From a checkpoint of a small segmentation model: 101725 training examples.
Rows from block 5, named by matrix and row number. Each number is 500 + 50 x the weight over its row's rms, rounded and kept within 0 to 999. All counts start at 0. Numbers have three digits each. After the name is the row's rms in percent of the matrix's.
# conv: 3x3 conv (model.mid.1.conv.weight, 192x192x3x3, standardized in use), inputs 120-143, a 3x3 kernel for each
conv.72 099:522467510463484530452551508487455477542528470381430530556556471430508537491501532424443511501585502409524453562491487512522467485531448485473471513504460476499532579538514471444504503544485549516527493454478531441480491530530507564425461477509514493579463462506563516561552493497536504542480480464461488481499483521484536509480508479534528496509516461503502561510523519501561549478503519391465515473484488532521491503504530473495514479502474447437501406466498545580519475464543490467420526501527530546509475443488488495512535487423519509494490498482517518498543528480481501491483492448525545500516518502513523520477543451502496483531502498482509524
conv.73 096:495517497425510521533464484543523433545496459504489498470466450490472505487503478474478488452465463537531481496562480567567534537494513573517533625567496433507588466454496544473443589542451398566460467549600532427570462430446470550536433600479501568503477552538466443646464581447424523514511463560447464458459444491517518449498546467467568529516516561595429567580519551491567418533562497503479512528468558444465494511480460501520448579507558528618481506514637491517502547519519526455449479556484454565508452538524520543532523399548482446482393465605470486555524431434529492512497508517507459456503472518505509541523522437471472479492503496524471483
conv.74 098:515468498430441452488472489497541514560494531439544485520469464610504444505479418465535485486463459527529498493496506451494463425517456542508496574557530681508530535537522491468506507440523490523510489473547501517543519590417548454513453534446470558530469494487526394539489474470503455503509487529496460531531543489506506480547534454501502512458491431462473491433443421517461437477500421451427466507478591466469475520500458557553512467511477480474553478542511539551434474496447548412443522521502539517560540489501459533484477450457447485566506505486525441490587454517415424441488471503520512454472519490514467509470508501431507486502533536550455515
conv.75 091:438401467516489499467540482476458413478532471492476527509508501520519434545478498515558429433451486485477411467430495492484428460470473502445515496482503531447456447529483458500532424456506535501488475494531494511571462628479494493514464464566517398532516436454504499465476601523527512467495482510507467499458493546478506558472528579487515538525491475515498426597496447533488465505462473508482510487545480459498521477425506501454496442505518430528508477564441498599490539432467483642464536562530446577499491466493466499486431445436514480459522470476513504490532487544422485467595401542439460496524521545463522527453481535506558481484532495512451457
conv.76 112:476577522455516538517540504491533507513556489457459451475506508568598530522526531529492514520575567548575531476524534474513526536557564544504506550519526612513464503547527520482486523491498519469502509471487529492493556484533593548513446376587490576516462461454437424450510544497456519496508530545527479520572487465581526502542522556451449489546539543505536532508529563476521523489496481580503437609503455517490547504461512510456444491455468401490470488482499509497534520476476507393478478534507434527557441480539505508532482483515549466501542561514538560544514548500596590562552465487491479473484459544462419458488481508502514488496482499491499531
conv.77 104:517492548464496412452466490511532458474533492518565487525521516581457491540404550491581452515506445465670595456525512494548498528466503496493534518569510458588461547546564528530515592494490483528493478510440444477499427503456473528427518485497515502508486470461489501518508502558505527454494513443497512455449514497500453487481490530457437486522500518491510478490528510446461453486433506524445516516527467517496517496480493461556525505468467457482525523497528518471524514545480488491494488514507480495532504558523477495503519592503535517504512515478501527497535513503538554569442455474456476530529465469483495494488461470508471465500462508493504532
conv.78 097:516580592547555549435535510511544448441559480545545510478482448466454480562526475480483472564595490451409570553515464594523520564536535544460501485445513473425472505535560561527483448482459504458553467475523499532491580420468450414484493493508433483503379502467466494532530503513472529486528469537470440465481461456542513460451483468479447439490521515514529540461555584526504593548450523469472520487488503471461489472488535503462478405549516436478479568494442466396517526418484478500502500464497506558465547473513484488517527560498492522537516463520448456511546558489522475471475500374556624523485444510514480482481549459477494470494516484600547533
conv.79 102:408486487540451511503488496615467519484539399560459462471533537526528509459482520470472498507527433493468503511473516517447522520489496474485409581483454534457468510487457524454451488501482472477508475505487503540509532536535574483400521489487460525465487498521494453457526474552542517460545456491585506388518500495468432469439449463557423421561471429509463473566475551528555584515473418526498449453408568512544539515508484488490516613513486449504511579500545441598495497562447505516548533481505479462442450450479516597491465460443498498507498547553557512559517480497521497495505485482438503461491560457492523483524476536573497490506485526443522579
conv.80 103:529470463520513470482485482525499502503515480541488458533489428500518486528478423451578517456452486557416413474507502508519485485478467548611518509560480451477477563615531522477438420418614505530539455532447528439522473464483522591543508465435484504442500471494556463487479482499471511521478442419532496507496497457452553438576548493511544493482482458562368512475445535487575431516457437593508500568503463553518537527480507482436466556545546535489525526489553440494476443465515433454399505486474448515523491513569514421414595503514508472474460559519484556502551449458459453494432451539530466487506457515491439447499450467483491539468513534436523520
conv.81 098:518570581454546512389460507549535500527433505509469458470505499439485517459456504458520522505509524483403449557526562563540505518583490488444459490506529477537526462380539533579625616527446472453481444453489519503428456458518473490415455501447484556529474501582574542627462542466443473517496449534535487500526518546395449499516553436511516494491484558490522406540455446470529492537555623519488522496491576591527525522517545502464480495567513489572591529573513565572524518518437423504466473502440488523506423503511484539557538479623564485482585614495492492466485491557478521524398548545563547541521548467495526502513511493518538534446480531488528465
conv.82 108:518495460504495501519471523566490528603557516509433512481460504443482465501542504497513569469512507437440507493471460488520467486525509451492435468476546489488574561538450560517494545523483466504520466468505473507519474442437493472445512488496540486426470445519499420606481563465498541471445473423505521564618487496512507482466474445485515450409478519457457549459464505491486483390488543473554438550379413474503531471477508485489488529440423512558487535498469526490504513487516541510446500451418484471475476502516569565419519538485429450491510459449512446488464441476436476453491510452558531412464445448486485427480475492381534472503480491483494469
conv.83 093:465456456477487503482469510488480500480510470497577521535558487415478467506456506467512425439523510498502499522464490475449479470455432495438433503466486493514472477507570435467494471442490465529553454489539495487547517498503524544464471490496487554513496493508563530524448447506450465484486481489534542484567562591499566532515462440446431481485494576546528549517537516457540496535557507559531483520556544564482527563521481581539489481457545449534557461489536511476485527559537421500448541546509464461440493471470525483459505535466469470483491447456498427473520467542517475485473432464491429475552447432530465453476448456507534501519514470469500475
conv.84 101:519535529564471467491562428490514522506517501589535503509486495553483444482520512489497476494493468501490485536547500488489521490489696500536542522485515501510540497533459533515450509516514511498531495521511535489488481526502560505609455475458421559550519431488486551677476494519495499492493497441495468468476496578537453526577551522506590521478537500492444520444495482503485426523342343209318398551659388483471465419519501507548485514434574457432516476470528508662393432699373708302477561470504488520477528503510509499497495471474531423587497571489516610561578586563495494520506522490375530587539484463515511503528575517624559447314526428609463477
conv.85 096:388515457480509473544497534451488488453497540502506524431503477447520495502481456469548506503369472479517546493592550498621549535568555507556645457505578525467455535503466531508490559594479395463440392452494420461529501511461569544423500490415567577508535515511512520474529437483488519492432483481426461416469448441516408526497487465476499539533526553524558536558564475564495435430440521529454465519471427527551582553515558577535590465476455489447516536442462510435513427462425441412470541578517497478376468532385494417476465436461479445433488479597448419541498490579555550618388523503523479422453538516507516541486507482477568546410477441440480482
conv.86 100:440497429485501483457455451490494505563461511565479597545526490513528505465443483490458466475543542499453500498450429518423418459436389516496506527496558488579559525514507422517491551526483645493413707414389660476445501510481474448470493469480484457545530400519536402484468467453435428436428368396515505547510484494513464528490468467526482548472459499518469582493426591636451641460571528508529534491481533517472498483455514441465497542461450423471480505518600530453545519450565486478605459500452466460477448448415523465472525523431485438496526475522524472501495464567534498534502464486504501545446515590433539562440541525537429530514575575526467535
conv.87 102:512504481497513449584495436497409517489439524504418510421464418404465447481511480455530496508606517475456511454469472457471480438482460521532558484532531507532582484545545454402349449499494600621543496530405487469467492515416539497514539437527499477500518450466512455524483532534486440508474456509487444505471492460524542502531481524486488489531559508563564600487567584471551500601556509499503521548503526530567608436484458499492487537482541659435472632481509509532500544424444442438438574496529481543509466424553575502518559464540520496554505444507414483435529489451526484429475511488573512491440469483512458504544486490526537486508484482478494534
conv.88 099:517549427384458505519490391519510491460491429478498528475493502512524481542493492494459468494513500491438488469478533508492616465544562545518456507471568438517673547500525564497553576509498544481488531495474465463502500482502509582438521459380542510513470517503545568527547507490571490463488530493530492519496506522550578440503559522426544512484555505450451469460417500412486436406410600506489443487339484457434511510603485485549534493561575514511500552564525487395469537431405556225396506466522527544558519404448495523455481442437480420512477473538530490537568511506533516550540533532460473584471514516420534574571569520415498626500555556412400684
conv.89 096:526525439521540474520613481521501525477446544497344566520506505495469428453485495434460479437474445524503467527528455589561448504515537468454424458410408460401415542500618587566650588536577569506515485423508502461471443527450500488461500438468411466444475466424445451412533504534492460536475524448429455515359441464451475466325460358408507344343464216528576612595482489639545498613576516558458586481504552475478473466450419438406426524571512536600506511581556534557490508572467514601517554596533657693607627702611626712662586589492530572510663649489682622538559552562523590560555553564605597551552509473528499452547576531585475577571516537458627551
conv.90 097:586485559499459457451487551487496533459470522477455499559542492514525487483601475521506514495500481483531536483508516488468484533510444463490433551496442573483424576524438499555505500529506508502499478460500435422504508510543459455560541470477504531556530482544513510512494512519536527509495484518620512468604509488587556539442489539501468531504489555503570441514455478511463515483486461503529523552493456519473452560547529500555557497480539483419545534517510499532501440491522466457491514469589401454572497450596477415448442501460501543433521523559455446530457533518492460425500474490579478607509535545544486509535513486487413470437490456404482556
conv.91 101:520441589463500487517443468457492486473511469526531494568534536539519479536558495496532607531473585526540486623448591409549538594427537453473398458458447463494479421410438419427415399483422506509488503454457469398470483605574585545560635527617521468472530478497486508472492508501535520520497538535495513534512518484547502516414517404481487413408508479491475562470557637597643578484449476517464536528496671509564537467434507499386395511573525535518536498557541723279724550629656546815569455426344459435390413436442697713552499533638601494537464556618472504459520515496487499537509499496518495534556537536506448500531514572516503790662594461653590531
conv.92 102:510525567474524575478594547431516580407493464491508537488461508473509489452497504530468531525548540505481493456436452489437473545499491487442593441506614444476580488462419507483466526477508480476445463495450453474504553520485440501393542400477501483539528487449550502416493475527499483541473491488570536468560513468457436422487487534442502510493548503437505530477533505441453421475509452538496545478490496502507481552505518517499519507440572450511479513445486466427500525467365491474478492440419548417428485562454482518575554420465534477487497522531487531497535502426509524521512492460532522508469441581517566682493522497542468490477540473565529404
conv.93 100:498534497504518555452494495532447473470486431463475532432483528474466565566488497545407460503507524543481481467449514539449497515501456646609432561531431469396472558517536530473490527552540509407499481478498450489446519500530450589621505565491484521545519606532491498454519480429528504494512444417535525473487511503407504550485536541488531494479512536473483586567511524497489557578549474587453551542461490486465492467438475476407466525460526429513492497484551524545555552479653534436419456539530475524542519571520394495482443472419536478439523545457543539471496536512521521572528562587509491494510541629495502536458484576533545500496501530408534480
conv.94 102:509481496615552563501463474499480500528468453523558500490499543591633599529508437530526544488575489600645609490511502523531550483508525536462526530483517530525473492544490513536531548567477512495534510486536504495468595538516489554550553522549472515485530498518528491543541500485474480511471532531530542503533488521502464505551475499523511507538482510489479488457549500517511436466509492512543490468517492576494492550507476511485482482481559523465477504504522553536490466496557488508506534524521473474538487501424485536519489525562491522485520499554546546509586520461496517531512487503483491485548509512478507513485484458534496483476491479433466520
conv.95 102:517446478526478495473501485524451505540490544517484527582536550559461443516491457540571545467487552447565556458480445445487453447456444462549465430491473435525449476478395462516433397435439482463515469451482477457445438511687616536526604633491482459430509499513461464524514550581557570616473480541609529625628525557647611562604532676610537607658533667330278243284249278228274266446408460511477503403489502397400420426450418433426412400434423433450425446419403499379382463411513325425471557513466565510414543443453380445453428409362496436472429418380463441437410424420483477428459437482422475475446459463434409453411400435347332315324341389340365328
conv.96 104:382469563415473529481484489459582484421570496444543534536559466458498476544603549516532528476454404442420397512556478500546506444596543470574576506547514571519480494574531580456401566458414485477468525398470507421438542512468497527452563485509491444522487460502475498570447557554403485505477542502487514494474523464407458486502554517471459464494460489536533556485519491493465479464593592495427600565505436524488525528510412596570405492450482513465498461419489536469509515478465469518522500492468480475508433473468528488582544530562413463525481520496502533478508464487475506532447474465481524514462550550435521481457577486472466527540508510559549507
conv.97 101:492447483562498464479504462487470416499468484397537411552524605498491472516522574461511559467484426544483468462447522461460500528540489546506542479532526462583626456469487523539481441556414504595508485531419533465491494524434445508462492535543524503496524489497442530479496494440480558470459562527520497519504520452423468502489502498539523596488465534536541509604485464549499534452407556505466375522535496496497527431482449519426495479482501539494496549469432562587511482502549630460542485572485502605414465523521537479495461571550536491461515516505502532587486489491537515498501525504472487492502459474454494430567483493531481436466516569511510585
conv.98 100:552454583374475527545466500417504510533475505498460380515510457467478496499478435451497458440496453454455424461468527506457528468497453543520520515534497389474488508555541553491488572538484637517495554540520495521529490474475496504527594533442467534505475549512465467584565463463499466466483482520466458444503552469466435555495477575439484500486493507520493482485576506521500439449474511459482493452482397536481508509532489514477431506451526586565451513481547511492346360470591808464595485445633579545468408529595524470523505536548517502496538551542548530491568541540496573504558522540469488475498496447514555448464512493482441558617545427441461590
conv.99 099:493466494629524494492457459566467485518527507498473455516474517469508450472462506471551528459409428476474471475489462514483507534489390480487460506447531555432496496482422461475481471466517471529510492499481501486476492490491464587538403448492456425452437475518503524452465534471411493516447478496554477510532466516488573469516526511428446437491455431494478444488476453483463506444445504525496487497478487487463456497454454497475479516510507475500486650476370571511517574496543401568489426495491438460464594549418469489491485490529538576478574577528527467434437525462510481576490480479473535453486464452439475438543583474479487494393480484445467500
conv.100 101:465465478435445365493501547530511435508507517483442420494495460537525527472479491415488461409478486445466527462449481452501494468489481435462554465489478523433465463472478504552542503540514539507479507498513479497522564528447452483485468438512549501529515422534498492510480455529468427523457429552461452491453397470447443462514452478491475480444467439504487523509505488488544513563565519452473473462397435527394580516425482498486541455506521494507484510466459571496476505534519519461432507459478518431403466456531468550484531529468451438422462459470483478466524519560544476418504459454492484631509536509461479461486482441434436482461444453495460392
conv.101 102:524519468506561537461533561478482514451499498488502489401356402429432474444376500528649551604568548441553605533532509489504509530528523485529528501480521531487476463513526481503524541537534495485536519483509563498456547540477479474564511511521457504543500509511419460562521485493518519512545498523500543511535555519555563525524488525517447472531493546502507519516490481471512522511501474534477511479496578474467543500534509533554538493509527472505471513488462556528544539525560479476516496486484507485516512537566528479532497570549502497490527548541514507476489480491514487522545535566395422494490474493518507498505493483532485535490486487444507515
conv.102 097:487490518482471468509484447481527507500492488531530518507549508509513529515512562440528528542518515571466425450495450458481501502436537561491528478463507446489586480509526477532476504496486482541485428542521454515507464488446429491428451540528494492509460459448496487459446527418468485433522488486468536556497459525570474527452471481383414467431509506597497498567489590526526528550442535481445518517499494535464493491456527493458495486489499469459424483439458511481456426481481426393576484518502530500490481488451510576526482544507581504443504518526515462527553516518499561472497560490469424435459515530474502518515474420528483533495462572501437544
conv.103 100:448582399467471524425422504510498503469507600502513520552436467453502555535518516549424481487486423477454358445481513433499437549607587470500553455455484452590449469545482531447520481525555536499535531525507514542488448437533472454416614403352565542483516534528537523424503474520517478527488448539452553450563445467485461487511454450454444434472560590437563538503542501484438453455539521584544491418514479477478419472491513481470600483517494528478506478483447607597604430531280569566450478454483559566526538516612522468443494505475567556674459542518526514515514521514514444495416528528546465489452511473545505550467459406476572479464478455650345507
conv.104 088:479542499507544519465552562452485501493564486487494509455472494609607534549544570404488544547498532499481536501438453479452467495414495478458511520521569555508518469506486502520490457480499514486449543504494562543558552551497585550511577567546484504483489543487436467444461363456477480525507515531498529478535518494524483487453442475486467521528420419464484485466543504576581534530466499516501451520547538469494473471448445485496445491460436578538551491503521477450597445462439538482545499548537567488563498527516482470470450486560492480476545495508498433475496464529484493506513521566507497456503477478514524507524508586525513580586471500517464496
conv.105 097:496402597541506486453552473566552473449521588402467507433494561485521488503447569501487494438495542471499456481481512515520537509504464470524534509517508613539507501565517532522529408485440511529579502504554539478545583490476440561671403414424492492477539561342480407477601482507524411506545452543540476466602519493525428503472451544411432554458432531480459509486489433513553421550486453548490515456528434523523382511460421487482468551499530532419547500472526411579477426565389497356521425446509653500547503423434565490538537498478521514467464497504498509528493494495514518517523568520547499550477469427477493506452524401495579448432483454494466429
conv.106 096:482446488480440515464462491541558470536500527517539515497524513474581516445408459446434471554557500536534437494501467447503502411497467545513496555488500559503494492491527495504525504502521525514530502554495525614536503545530536493514437466511433516538485473477411518553491513517479507481477475544424495532475535553494468446456445512435467459523493515443462479492427511510416509485463500535453475517548498470473515454469477462457474435491423488479388490471634515464588504443511522481474478493537517528461457507509445496467482585519479501474494478506475530513517487568514491493465471494451500491476501450476444501446476489478458438485500522510471449
conv.107 099:517517560462493525488498548512578398537509445554564436532513462491563457540477514533548507491551448506557522475566464452526451447534405453412502415435472394425475414523401500511441504477379474528570453559545442524548485515480545454465616451491510533548498508468434482489395493460437551499501527486540571460615509482647553456534492455549496486568500447469495575541389576624462477537543544522530580517478472539536486549530504522553505523548443516521474451544477518496504574406498510526412457473470465488471450415428547460520562539554528450565509557334469550451472523437508481443553507462517517510576483511493529511530553504568510518488469530503551516
conv.108 103:557503530500511479530527510506459486494467467528521438415498462435455465608625648477457506554543395429481473526519516518506509566566563494523489571449529547475600501508521506507627516538615473478446494552465449473504527507498558453475599481523507522451471449416485447577500453446533478479543486515477527505467497526513566499488482511511482469550543460507505462538507504506468525446461448409437537458439386506529506493526577628626590449467438511506488452465497491432497454484432590607492497494459471449502494471532470446460480481443513371466480467436471503512502544467472491475536506523471546538464487539473498457469470470461513470406408416498508530
conv.109 093:518604526522471470545530576504476412499443466540520415573532517537469571571475462467566480565521513520551496548572576546562536558548509551572533573568525539503430547504518518467596553524544428473459433448436424437474494562494575488582526453533529541576494495557463502494434474486511471530518480520525580505506512463439507515486537544483483548431489535492547547514508504514455447588448499464564407509563463502550497532543482510574435529497474487510486465484484524507493460395411542392416474480557419484408461457563483514513434516508488490464539499477422545460429509493466493524453472518519485488461492540481536521469504532528517519601465397430466558
conv.110 095:550512501560450449546503536471498481398480564533421544491479498539517520487522502518554521481524474510594555577523592540523601496514548513546564495569568559529526494454473464436529453453489491451460396392418464457512572502502491576536535535490423421470575534489479531496558527530547421512505394552512503525492556472574605403527525547526553541540548497448497517522449482474501438464523524525530563528441596578496512489456502451476508439453455461441423427432404471516533628554577511462481518474522501439552487470516418429437404437498375352467419531501519514471575515412520475535512515532486477587519436528519516553529497569521468501518499512465519524
conv.111 104:517487493514512461429475503506481490482449493546470482503461533531522479552571500450512474379496519497509494574527529547506497518547551516467474513519532405544551520491465481447422483484438505469492491446471473387536489494453480605422438482454506550584502432491516485541543556494625522458533474433435604565410582575501565515500573529466573554492572595392409496440419494422469475417541520446478481544466484448601480441575487489551535428458520464480516486534549439500451405433443461396502441496496476472456476482467444476512469416489460375467509412450498440432503457498503513563498535450499495492453593502458558497556547469489511468658507606632434450
conv.112 100:501533458535448501572497528463509467510510516453482554489556501455484465542482550498450493561448450516483474571551479473548579484456563457479481595524471804547586447494550496469441493469468488475527501472531524501500464460655533444563400493441451479499505447514452479439478444432497452546536501517474532429460510433409563454479440461492491506440449440499444544477501501514513528625556576374455376469418662563512418543469499515466515485517508474488435491556514427430564517444460442473489522519556415489538475493485450410440379462504492500532546478522455452509471510505533457550421476516578509519521483483487501492529558535453448553584467418426523520
conv.113 098:439438535501496539336501562543484469495532416521475411535533497528493504546486422465450473496482476475480508363467371400469452404451413354462407415459479354473424549392489411424470439534530628597580444513474413474505444450471522481368462472523449420488483531478514390489508525575477481529533467546558462482494487598461451565446557430464543395570629432647561699603481602576497503581610534455530533377526610535487447560542495499560472529567561585470556574541486533527662504631503488617469557533513606540527539555510611606559674608607680707763518649558498518469565562581436468510499556553452444483511449450544483479504502404511577599544531563654650508
conv.114 104:478482525433515479480509484472559482501426472447480458457501514447456478519529557528487480546466539543422457516546515502612530531558500562502548546571528508595526523493497483519477416484485501476469519506471614488507547515477448469510530433511554459490475414426483456447480496518487473537471485482430507494450486458509549490498510493557495465566523527487454455517475450527546500444547531389507452589388503458509519466460509508540512550466540468438497496521423471419599476506448558500440537526522480442489523448474437453479422465522420437507532491480466406503466498544447550480519414621548519485540517522493481424470476491484554555513466464511505513
conv.115 101:448552531443518495395410513436380449437290432470384467469488479524506529502464534546541478486496479513522556577478466582490498534554485462470501464479479515511548463507455453516476508571471493565631480460634513524609494474507520442449483547480536553541450532572440471571516436498462500518422482422489573570527594578521479487534524513580538503515504499511433539412415479494496489499512479509490541470445549545591514544507491550510504505529582451498529486562527502482500527497463541521510530522507466514520497527524448461516460483463428434450562485479592497521539471473575428417578475484554568524499549490505483519476508493490527478561424454460398412
conv.116 102:485503444532576539529556544483478462459437484477503479555581555379442370592596547469498495520536541629592573519560550505550541552550515516477522540495523520480429520555491500555518477479464496467457483516512452478518503533515531506530471543503461477470496417556435443518468415477459431473545586563500488483501531505537503529515462468545518467584461470472493485457486471475511441437517551519495481455436526513522596527540535579569585554487460452476472531435465458466501491479482463538486525515470501495451577493462436511420423409477468498446520512535428453443457503498491490439419508476500403511512488504510458476435474464507520485476491459444503495
conv.117 100:451466494528478474499498431593545705425486707458478666493557453485451579462502506525518498548535494539491517535419704472453769532514637496535495511460436495495467496463546555468599523428581435407424429411437476426414578516455521469578480526514560466556512460417470461504484475450534521516512534500549443446546475457570456510498551533464487502439455549621510491524397546522496527540524482548464422467486554509477459499513499647590538457577533441464444491483433505649529529539460529485525520499499474545478442410480479509458441470419515560432473546441420408402490453442506482490436470472471478505522466468467445488535495525552529517506396467573486502
conv.118 113:419502498517458500495437521438413449503436500576532456488498494451498483551450392445493524453467492423529482571543547544596531530631540472506536483521552430547573472442482440432484486488522568458493545452513565467528549562397617449437580455591545505540510472490552441551505444461498427449480441442542409508587485497574489474465496503442456472548531490519536458476507428480511474448529550402462446462468430541537580481537518497503511447533487512446381408549500496498491478479516481472490491499507468419447556421503490478464521454495480466510515491514496452491505488496557623522541465515507425457571487482528489462512517458531483495621456500580527485
conv.119 096:553587633518522523450540530482480481457440443459384416489569569522523505493468518460531563507526466511506487510560509576554523506520540603564616584525603598516611447473496444477494423492534453455472379392398353404374519511490476520492431533549465464484469512534498506535471413450458427428411459394459557466497580488519640502589540511469511575445456517511531514477519451409488438510552489507420489516480541434428446422435486419436454517499540440515404508569369521572536510492529447588512509591530478525497503492517574565532512501515486532517540442445470441433451494472549597587486521464471409425462542498479547479455530504456474542516502497551494522
conv.120 098:563480544622498555288583407571502503512575491505509487496495535457473496497497504418494513490519523423479456491506530465483557482503548535485540490551528427482440488462512531501600550492544496506522464518514488502468470447413538471374592435452548524484545421508507507460599477554492516535573508521527544573535536570529556479512501481448498473462536533492452445581489538531493480467528483540503665540463522432406515446450545458497626497485535502479516553494503660384469520485294616539626547498531575476571466558490459498577352477582506441605520496521528506515480545542461491432542494513518471436492444490556544497525540492571558462473402484454483493
conv.121 102:483515505490478491442474491513522498572447535523470414507439482506477488505586449463502547516587485527492485500517538434547520462523495527533564526500474563520504466515491456531462479449442463499505501488463565451436458509513495520400471584484465514477533486474633434598500561525502481496507445528496486578549490514525489425476514463445476439470447466578498463465486495421522519503523512492500553493491469510502446416427509444430514508434513565519534510554520458517559659501498471429555462462519464487529516487436565568532492504529451408459464469470489531477458600472475528491514469434549485536540502510465533518512494568463451482545524512469492479
conv.122 097:480501467532452458417419450545495491440523453431497456521500476477507502514563558495573452525451555523570420478449491514495496546501563539542419539500453553470408530516525513526512512560528554487494504454474525509397527462521520500592437419449547468460504405552521491472473484472517452501470445565517520583486518548523500638461467529432469565552512588529499534555501533520459453542504548467450444496507463421466502440503528412461500543577475482513514502539470467476542530400500527519460510485456405548494533547498394489450521494443501534555531471489467499480502470503514457566455510536510563582516532489523462504427529529501558567465548613530447600
conv.123 109:506490453442487438517498469512483517535515506496525484455499531469573476470551513428494425516442448576574596520527504515525593463446538475508526542520522515535499505487554530523476537526470528485509472474489498469436460479461467546485504450512554487485449433441465507548526509487448544493525484485511549496534550498553503429473451530530492534506515512459534363577498506572476565505534473480457419510559428468500506478483527522467451497521517508524551535546453494443495479531529500492572451532529498496519535537473497490488558596508479510495508499508533525576432579561475484483496505483566497499499489415480489445500462523488506507567550509495550550
conv.124 095:471503516511495435449584512483435464499420434458502401417466476492473539511493492402512524497532420469553492520546509401527554450414537497430455433467417445568504503483482512562632486518554542570520491557464496572431490546486507486520509466474467464485493496432513478482498502502535452500519421481483452455497531427507461481459420431373394456464493502544563483567493471557485455499455436475557486546587560505446443507414467529446476517442374581507470495612486498455697445585523568494530466445510496514601622456474441421533455389452466518488512488552484450512519466512463445494468431474487424453481527444557473401613392406447583553594535472475524492
conv.125 102:461559535543602472447497493535480567518494504528528530450520479534524484453546459483530488474492587490498548580482549576504488462571444501564507505515535518473517586490420480451393344576491512393520394480573480518391496557458453499500514568561563467459571469557545567535433593529477492472586468502515466490492399477634589478480441458498430413523487421545503483522446507465391495560500492504494500476580467471485454467492400558488453447512507487525442514394566494498487504487427554513530478529456434468486513506471589547479635471502499436605413441539609585495683710497464487416459424455506462454510494501517457451450465452510500478476459557463544482
conv.126 105:410545500688393406420539523514464476474438455522496509470442448463456514490511505506497490451486549467479491537494531489516464507558473529478471626529536507507587483466476504509485538537562536612501533583492548516537457509516476471556409403376500530560526430486518456459468516477530459513464478507489442516483544460483491433483501514504508515440511494476465496534536534503550475486489458487536489555489461500509494556506448556507474555515545568523514553461607448500468613452693337487327489532518437422432651656585545548482486504473510463477528515529524535543479542547596517548541439459501511523542609553480487457506552515442564516446454490417505480
conv.127 087:523459524522506511498479514449515502439458447544504416505489538541522448436461444557609513455477469504539486474446476464448481464468430451458468484450462495523482457480481432479462427532529497436480485412457515428511489558518516454397459507482493492474509458517433483517486558470496571493486484479495472512539549544504503488473534525503515479397449426474468522535476547573539571546547544539526475532553465483566526472518474474469466475535528476514507543530476469455522482502483521527453490525412444536457475490513539537486540495490469485493477563439447464427473484538524485487524523466520504530429516502475507469465520471473427470482543510466501546
conv.128 094:467532535531504515511508480469496468492593460480541524509540496467481482494498529535546504495563506442480445498527457500557460590481381517434502565513481526560418501458472525507487513455432464563447541538474494521511462516429479508390487427477512467575469467580492547474439435480500481573510532510456592422544586458470455464494507482439422434395433461541536493594521498540510548535506473536538583461509600474509514537536536503501498486535501451570461455500522478462464410570488472491487492500522515412546497476451526479394406458549533618479543460465487476456565516526470545493510436460503515503545528490456484535501521533488569513495417435410393541
conv.129 101:477507516446461578481510526484509429520472431535522563557514512527451426409467439512482466431500450488535505540508494541449409504480512534497500555435436595523489466549483475464503502445485583532499561502465545511528481538605551470545550447496535488488481464515481446600504509526561504482522506502497438501432535448466501496445405497442422485504425466524468517463530497498549486515507446425434456421539518550569511596537460688570432527487554489486531493530510444470427420507343484446464510536558476522574545506521510392429497498477511520520467528456537535494535589566446494554500407495484463517473486507438447438409569540507486522510511514567591576
conv.130 097:443462615492549523548500390493470473488528428517466372498540523521456467475466356476487466515507490549516465574528446634517476563540484405463498417519504440510612517456513536453489525492454611547505556532577551449519463384460463460416471498438484468490454464517543442519625572533514580521520600523554590415562543598542533446581538556488448547457455497476479426424524512436491449423502427444346593512446556518489505448449514465460518516538486456517553513490540421471460549529371485496464539427500483395619555569573515469481607453583579528487522480492531548490529540497501461524466472482489414482493474486446478472518548519502479519484453518556389448
conv.131 106:489508481493511470537462470460501461485474458476463432425391429505535454472604616507491505591529490545548484460508463487515484533540587531528518454519521452523552505504525508477560529541467505480476523487428537547497555497451445478518534468426531461520507480532485480527533507475481470477495467507481504530500501484551537556478436501509495543523440496474554444468507471490469444574505473491544588528529478488521468511518453534516479481481512521507483492491553468493467468538526530331591519560517486413511551500492448491520504532534425541485536559527440520481418450438521512516477459497475438496586546500527500481501452486473532519551560574533552509
conv.132 093:467512566480541524506477518474478458508541450522539489475473528425439422390510554581597536601519564514481543493457399534473478492506529549549424483499524485520567489475476458522508444517505531543470518519458466463432521459477465520514439444490513504418587503480523482567478488554450472523536508519523563508496537523458457468524533459478537487429485557529441462535511445539504516511461488510487541550470498436511515487521529498464480503473432554530543645544504523492495459453505543510511477530503449486472508504516522471473527548534533548491507499462505472477530556485525488492467476483408386395491465449511493454572538522490508507527563544432540522
conv.133 095:568502587555532549478468496542499501550572535597517566538522451526487488619523520534506487601493544496573461558466613543503569535467558529427537536496533484411474495533639599579516586499536447510434483528484566523462458511431500514453468562492444514524463460508512522546461547434494515540543520519543440491514448555500427456523580492537568510546513475548492620541487556478515529492503480502481475471487543563565529518587481443555477484517526416516506476549437460546463562495446519499576523477425519493400474478323481508476555537432588516464464469472529427508484427528402499498470511493446453469465596532510533512502538398583528456498483461537498458
conv.134 102:515498472492545489480508533439489446526480503406497496505515541511530571452492535527485465519500495510581469509520497434540585424482516480509472494403512478407525465484534518509477515501480540547486517538541512484433561543501535498485577503536401475479430477494420441475401563542386508516433520515430516574467499534505464415610532520566460559546485586460501482463524495535522525545471474489515459478538587534498504494453484575526535468531491534508510462454436460449552461527434452525378599513460635513491592499493403487497398445492460512434555498626531465555482498530522488489486476524460461448492429485485479538494457489507508440445410494564583455
conv.135 103:515473548553510426446463547502459526477468481529535492349304396553607495480496434534569507551576516527483491526517501504510461511518481536514496522502446538525520522511531524554560466499513541520558505511498518486453567577518520500505508542542531530497513481511475493507536530513470471501512484527549447462545489537528457441529542535538491533566524524520471464454513508479544486482446501485486512493483492505538561501519507516482448461527573491495490526526436527556521503480516482449512534498558532479550526484499493545483504496506544543545474503501536530519500493537541527464479471473495493482530498439516522484462454470502431521535488504426512547